Weights of a small image classifier: 3.92M parameters.
Rows from block 3 of a small image classifier, named by matrix and row number. Rows with one number belong to one neuron. Each number is 128 + 32 x the weight over its row's rms, rounded and kept within 0 to 255. All counts start at 0. After the name is the row's rms in percent of the matrix's.
Before each neuron's rows are labels from the 100 images, of 14848, where the neuron reaches its highest value: "top examples" is what is common among them. Only what is clearly more common there than usual is listed. The data: simulated grey scan slices of phantoms with and without marks. In brackets: how many of the 100.
# fc1: MLP up (model.blocks.3.mlp.fc1.weight, 960x160), inputs 0-159
# fc2: MLP down (model.blocks.3.mlp.fc2.weight, 160x960, transposed), outputs 0-159

top examples: head (89)
fc1.501 107 [150 114 111 135 149 125 129 156 126 127 129 157 103  93 156  88 135  84  55 170 114 183 144 128 207 137 125 115 147 108 147 146 148 163 129  75  70 159 109 120 158 136 119 216 107 142 132 123 133 163 152 151 115 160 158 144  51 100  74  82 123 122 125 126  85 148  90  93 149 139 131  62 122 153 139 145 163 162  89 119 102 145 209  85 135 114 149 169 142 204 158 108 141 134  89  88 134 112 123 115 150 131 151 157  81 190 163 143 137 160 134 133  94 133 101  55 162 152 124 100 108 157 139 143 161 162 126  97 158 104  88 162  72 145  88 109 138  67 103 117 207  69 157 156 102 149 139 130  82 122 121 119 110 114 141 183 128 192 117 156]
fc2.501 110 [113 144 117 164 117 181  64 133 156  98 104 148 113 106  73 116 145 119  91 132 133 108  84  69 176 107  71 126  81 125 124 134 145 133 124  91 101 149 131 123  93  85 163  64 172 141  88 153 161 114 125 164 114  74 148 138 101  92 202  77  60 110 133 178 109  69 140 147  98  83 157 144 140 141 136 115 135 102 173 106  90 129 133  90 133 139 129  58 103 133 162 120  81  46 149 155 176 156 103 143 141  76 152 128 192  47 107  92  92 138  73 147 164 124 158 127 125 135 171 109 125  62 136 164 115 159 118 161 132 205 170 122 156 150 151  97 184 121 146 141  83 143 102 122 117 122  65 162 129 107 125 128 141 125 131 102 146 122 119 107]

top examples: head (99)
fc1.442 118 [133 137 118 137 109 124 114 167 112  62 162 165 110 109 138  96 102  89 123 147 165 110 160 103 101 102 198 124 130 169  95 102 148  69 124 107 142 146 141 147  98 136 113 170 183 113 212 138 156 180 147 150 205  98 153 142 111  93 145 168 166  56 152 146 132 111 132 127 135  82 191 137 121  98 108 145  98 167  83  77 174 123 115 192  91 128 137 128 114 127 126 170  70 138  92  89  97 164 126 110  65  79 104 171 163 110 118 125 126 177 113  90 146 127 137 115 105 156 140 148 185 186 109 205 138  77  86 126 101 154 144 171 147 167 126 119  93  85 153  80 110  80 103  86 149 146 162 131 113 113 128 154 163 121 109 102 140  77 126  82]
fc2.442 112 [122 138 144 153 133  88 161  51 129  98 129 153 147 161 135  47 118 148 131 146  61 139 144 149 149 157  37 139 154 124 142  97 128 125  87 106 142 129 127 215 129  87 142 177 125 166 120 149 143 179 108 102 212 155 158 121  98 114 128  31  67 137 100 170 134 100 127 130 115 136 136  86 166 127 138 130 118  68 170 119 113 192 135 111 155  71 142 126 139 106 195 137 113  79  84 135 140 128 168 153 121 109 133 145  95  85 137 155  83 152  57 133 135 126 136 113 158 149 126 135 114 123 110  71 167  79 153  74 147 109 113 128  94 166 179 133 112 131 175 179 129  84 149 107 146 136 110 102 102 186 104 107 130 163  77 133 109 115 122 105]

top examples: head (92)
fc1.595 097 [ 64 156 111 100 146 136 147 128  86 131 112 136 129 127 140 120 102  84 141  88 128  91 166 163 112 157  77 160 129  88  64 172 138 150  90 116  96 147 158 107 102 148 168 116 100  91 111 214 122 137 103 152 178 120 131 121  78 162 147 134 113 114 202  78 155 136 131 140 118 154 127 113 164 161  99 115  70 140 142 136 117 113  80  93  95  60 120 133 160 106 106 167 153 112 110 146 179  79  97 152  58 181 109 138 125 122 150 201 173 134  90 176 178  95  78  81 138 176 136 127 142 149 125  98 103 118 139 152 176 119 103 155 205 175 160  64 137 170 147  86 120  95 104 104  76 149 134 102 164 135 115 130 102 124 147 126 133  67 145  77]
fc2.595 094 [119  98 134 194 135 112 155 105 157 126 110  82 150 108  78 116 146 151  81 161 115 125  98 114 102 121  79 147 154 171 185  96 109 152 101 134  94 181 175 111 139 139 123 207 125 140  85 114 166 120 104 113 180 144 117 117 124  71 127 176  95 164 162 156  87 172 219 114 130  94 154 109 149  92 139 144 112 148  92 125 122 151 151 123 122 113 148 125  99  81 108  58  87 171 125 144 122 160 114 133 126 120 109 157 128 133 116 144  95 144 158 105 120 176 141 138 123  96  56 215  64  97 120  89  74 122 165 170  76 176 155 131  79 124 131 163 123 155 174 101  92  98 156 110 118 112  93 138 157  80 185 141 100 147 138 161 110 179  77 177]

top examples: head (59)
fc1.123 075 [108 112 154 119  79 135 136 107 127 186 115 126 205 150 141 128 125  66 118 118 110  81  65 190 138 150 188 136 142 133 143 170 133 125 128 141 157 165 123 162 164 117 169 131 169 142  98  93 159 105 133 111 114  98 125 140  46  99  78 166 106 127 167 108 115 168 111 136 150 160 169 150  84 101 124 103  76 110 141 121  16 148  96  98  88 128 118 112 172 127 196 159 136 129 135 115  78 127 145  97 194 152 170 107 137 104 154 127 166 133 107 124 130 164 139 108  77  78 122  85 133 112 136 122 145 197 159 194 180 117 115 136 159  99 177 153  76 155 186 157 125  97 128 110 166 108 128 143  97  71 128 126 197 151 126 138 112  90 124 144]
fc2.123 074 [ 86 173 143 124  82 122 131  87 148 146 121 165 157 156 167 142 100 109  90 110 104 138 199 117 163 111 139 137 104 141 128 145 145 155 150 152  67 113  89 121 118 167  99  89 161 118 108 124  76  77 135 108  71 130 181  64 196 174 130 129 147 121  61 191 157 121 121  93 151 128 136 205 102 147 120 118 160 125 114  91 119 110  92 104 131 130 100 159 103  88 134  97 107 136 107 165 130  93 170 121 120 121  80 133 182 174  76 199 139 151  80 142 118  63 110 144 151 130 126 119 104  90 106  85 121 103 128  94  87 141  84 138 184 141  90  70 193 157  84 163 175 111 139 173  96 133 147 157 110 176 181 130  88 175 114 123 134 115 126 172]

top examples: head (76)
fc1.175 095 [156 141 160 165  86  94 146 125 174 100 125 136 133 117 153 191  58  90 143 129  68 130 107 121 134 132 112 151 160 130 118 113 173 165 168 115 131 124 124  99 103 138 142  77 134  76 141  86 127 130 138 146 111  89 121 101 154 129 207 124 132 150  71 114 153 104 115 116 145 132 107 125 180  72 105  78  49 106 137 128 144 110 174  68  74  59 145 166  99 192 104 190 128 103  69  90 160 135 101 136 113  82 130 107 141 140 135  80 161 139 137 120 158 113 156 105 128 180 113  91 147 145  75 121  86 167 108 182 107  97 191  83 111 107  78 139 120 180 194 129 153 124 144 163 128 128 124 173 190 127 138  83 157  91  91 142 153 126 167  99]
fc2.175 088 [ 68 138 137 159 112 124  82 165 115 164 152 123 136 160 184 125 129 124 134 124 152 149  90 149 173 112 104  82 123  94  80 144 110 129 163 127 112 170 140 103 127  88 120  99 128 135 117 182 128  65 117 102 159 143 176 177 134 127  50 153  87 114 122 122 102 151  97  99 134 116 166 159 125 133 170 185  94 142 135 168 138 141  87 142 132 176 125 144 131 126 120 115 141 161 132 152 138 106  69 112 164 104 173 196 107 169 107 112 104 161 193 140 112 220 158  57  52 134  68 138 134  60 153 170 138  77 168 116 130 128  98 128 171 111 181 102 112 125  93 122  89  39  84 103 136 133 138 118 101 110 127 120  74 124 137  67 136 136 116 169]

top examples: chest (95); low contrast (64)
fc1.125 095 [145 107 113 163 124 116 132 103 155 116 107 114 150 158 168 133  87  81  92 164 186 159 128 170 122 112 124 129  90 168  97 123 180 118 173 185 105 136  67 128 106 124 136 133 152 107 165  95 138 182 162 143  83  97  89 152 134 146  88 142 135 105 130  82 119 170 123 110  86  81  98  62 103 105 165  94  88  78 161 155 198 137 112 138 140 162 128 145 135  84 171 129 106 116 145 116 136 100 159  83  78  82 143 161 112 167  97 111 154 134 132 110 134 142 178 186  72 136  89  98 189 182 125 173  82 174 159  78 138 180 136 101 153 125 161 198 156 128  66 133 155 122  81  70 136 111 177 122 131 190 133  97 161 130 110 146 142 161  98 152]
fc2.125 100 [ 91  95 111 126 126  95 153 120 164 140  59 159 145 138 128 142 113 121 201 137 142 115 138  89 194 144 106  78 120 123  97 176  99  80 155 122 166  87 146 141 123 145 146 149 123 178 142 174 130 155 166 159 123 145 133  45 118  94 102 108 157 166  96 120 132 152 144 146 130 136 117 127 104 129 190  98 120 111 105 161  95 182 152 124 124 185  96 118 143 168  62  73 170 161 106 141 120 158 126 116 165 105 109  19  80  81 144 126 152  77 150  80 116 168 110 118 114 109  92 135 124 163 111 125  92 124 135 131 156 108 114 141 149  63 104 148 150 121 164 140 156 106 126 149  96 172  13 124  98  98  77 125  99  95 168 181 101 154 148 138]

top examples: chest (52)
fc1.349 098 [138 181  94 114 160 133 128 133 143 145 156 128 146 142 116  90 126  91  88 111 120 123 167 138 150 124 100 163 101  91  75  94 144 185 128 110 153 128 168 158 132 176  56 121 112  77  87 103  89  67 168  26 122 146 115  89 143 137 119 190 108 132 117 136 132 141 205  62 120 131 154 186 146  81 104 157 104 149 163  71 125 134 124 139 126 146 133 110 117  97  64 144  59 170 153 121 152 132 136 165 109 173 139 205 118 118 174 154 140 143 145 172  99 126 155 193 120 125 106 179 146 108 164 102 117 128  80  99 141 116 201 104 139 140  58 114 121 134 135 108  60 100  85 128 136 100  97 111  96 124 143  93 167 140 103 166 145 147 115  98]
fc2.349 088 [164 138 159 131  68 136 113 157 151  92 134 109 188 116 157 130  88 157 131 134 118 106  54 132 119 148 144 142 128  76 104 127 146 129 129 101 141 162 145 213  77 119 169  30 108  97 167 177 121 122 110 164  97 142 115  99 141 138 113 138 146 112 125 106 217  91 144 120 102 155 127 148  82 119 201 193 120 149 121 102 116 137 164 175 165 106 118 147 154 124 131 159 115  98 111 103  96 134 164 130 139 166  68 159 143 105 144 174 120 175 157 146 112 122 108 110 122  72  84 130 146 106 108  85 132 127 119 171 147 102 112 144 114 126 129 139 154 166  67 154 148  94 130 144 157  40 100  90 121 119 148 163  73  59 135  77 103  58 158 184]

top examples: chest (91)
fc1.297 088 [142 168 178 129  93 204 121 153 126 129 118 123 163 127 106 130 147 177 146  70 143 101 112 127 162 154  90 160 168 110 104 185 138 108 157 124  85 131 108  81 142 125 103 119 144 100 102 162 113 135  29  76 137 107 114  93 137 100  65  81 101 105 118 107 132 120  83 102  92 111 182 155 183 169 132 146 117 145 170 212 166 152 127 134 128  82 134  91  73 157 136 123 184 152 110 129 199 149 116 104 126  86 101  52 162 124 109 134 111  91 130 120 124 185 134  79  77 130 135 157 178 158 126 149 129  83 188 137 159 143  94 133 136 160 120  95 104 100 118 124  80 132 168 104 166  97 181 147  98  95 175 127 107 121 129 166 146  72  97 120]
fc2.297 094 [140 108 101 142  76 150 142 171 146  87 201 201  92  97 109 165  62 135 133 151 121 136 132 107 116 159 127 114  88  39 104 113 145 169 110  80 104 162 107 175 153 119 114 116 145 109  49 190 118 133 112 141  84 187 135 175 104 117 111 154 142 205 137 169 112 118 189 151  94 148 142 109 121  89 117 137 131  83 136  91 127 160 114 163 112 129  91 118 102  75 100 164 148 119 128 150 130  69 104  68 175 133 170 172 171 134 115  92 124 123 128 120 143 139 107 171 117  99 156 120 148 138  75 100 169 131  98 133 177  95  82 130 164  75 102 166 144 211 124 154 131 168 137 153 170 145 109  99 154 112 148 114 105  62 129 136 104 157 155 117]

top examples: head (100)
fc1.241 100 [129 119  70 157  96 100 144 121 103 176 150 175 127  93 167  77 130 168 116 170 102 159 201 156 155  86 156 111 118 109  66 146 109 103 144  71  98 140 151 137 132 201 153 135 118 186  88 133 137 112 111  85 126 168 132 120 164 145 101 133  58 141 119  95 122 145 115 118 138 111 178 135 124 124 110 132 127 122 127  61 138 158 152 101 127 115  72 136 184 106 125 119  88 119  93 168 150 214 114 152 110 186  84 137 113 152 149 197  97 175 121 108 102 116 111 158 157 123 142 111 127 102  19 119 143 102  91 104 122 190 112 170  87 150 177 141 114 131 101 130 134 216 118 107 111 153 139  80 150 179 136 169 170 145 135 147 135  98 114 110]
fc2.241 103 [ 91  93 218 173 162 124  72  71 102 111 185  96 117 125 165 103 137 150 168 103 200 105 125 137 129 129 164 139 136  94 101 100 124 155 150  67  72 136 165 103 153 105 144 132 151  91  97 124 117 154 100 137  92 102 136 101  74  84 142 126 151  77 104 131 206 117 169 178 143 153 142 126 142 145 152 123 112 177 177  96  99 121 121 115  79 163  87  67 119 112  98  86  67 170 142 177  95 137 142 186 142 153 189 128 124 130 153  96 146 110 135 130 122 161  94 171 128 168 155  64 139 166 206  97 142 148 165 118 136  98 141 153 154 107 136 106 129 150  97 135 112 146  93 117 113 146 159 147 115  85  92  81  53 106 175 127 126 141 118 128]

top examples: chest (95)
fc1.747 109 [154 141 134 148 126 201 120 139 130 139 127  92 114 110 135  98 104 105 111  60 168 152 130 132 133 174 131 115 123 174 112 187 135 102 164 136 101 149 172  85  70 133 228 187 162 141 126 107 182 154 146 131 128 136 135 160 141 105 174 102 185 127 113 184 118 117 136 136 146 131 127 136  92 129  79  31 182 116 149 168 147  91  82 145 123 165 184 161 118 129 168 142 152 143 228 172 176  37 132 116 120  99  89  90 136 153 103 107 154 135  74 139 170 137 154 114 108 119 167 147 111 115 103 140 178 143 200 130 184 147 108 104 157 112 130 161 132 157 123 174 149 131 125 116 166 106 128 128 123 139  76 155 127 138 110 104 144 139 173 141]
fc2.747 109 [118 108 135 180 115 151 117 102 134  81 146 178  86  96 118 113 122 105 186  98 196 161  86 101 101  90 104 162  78 159 123 139 130 118 150  86  94 132 107 201 121  91 102 128 191 172 127 139 103  71 107 112 239 166 115 111 124  46 147  79  77 134 106  75 141 133 119 101 171 143 169 119 187 118 164 111 125  90 141 122 137  82 148 181 151 143  45 140 161 149  84 157 149 133  74 160 129 157  85 122  84 171 150 174  93 120 116 137 110 113 161 136 124 153 196 178 117  96 139 131 161 118 151 112 158 159 130 160 123  94 118 132 127 194 151 130 109 132 139 150 145 127 151  87 131 149 103 158 104 130 154 111  99 118 150 164 117  86 139 162]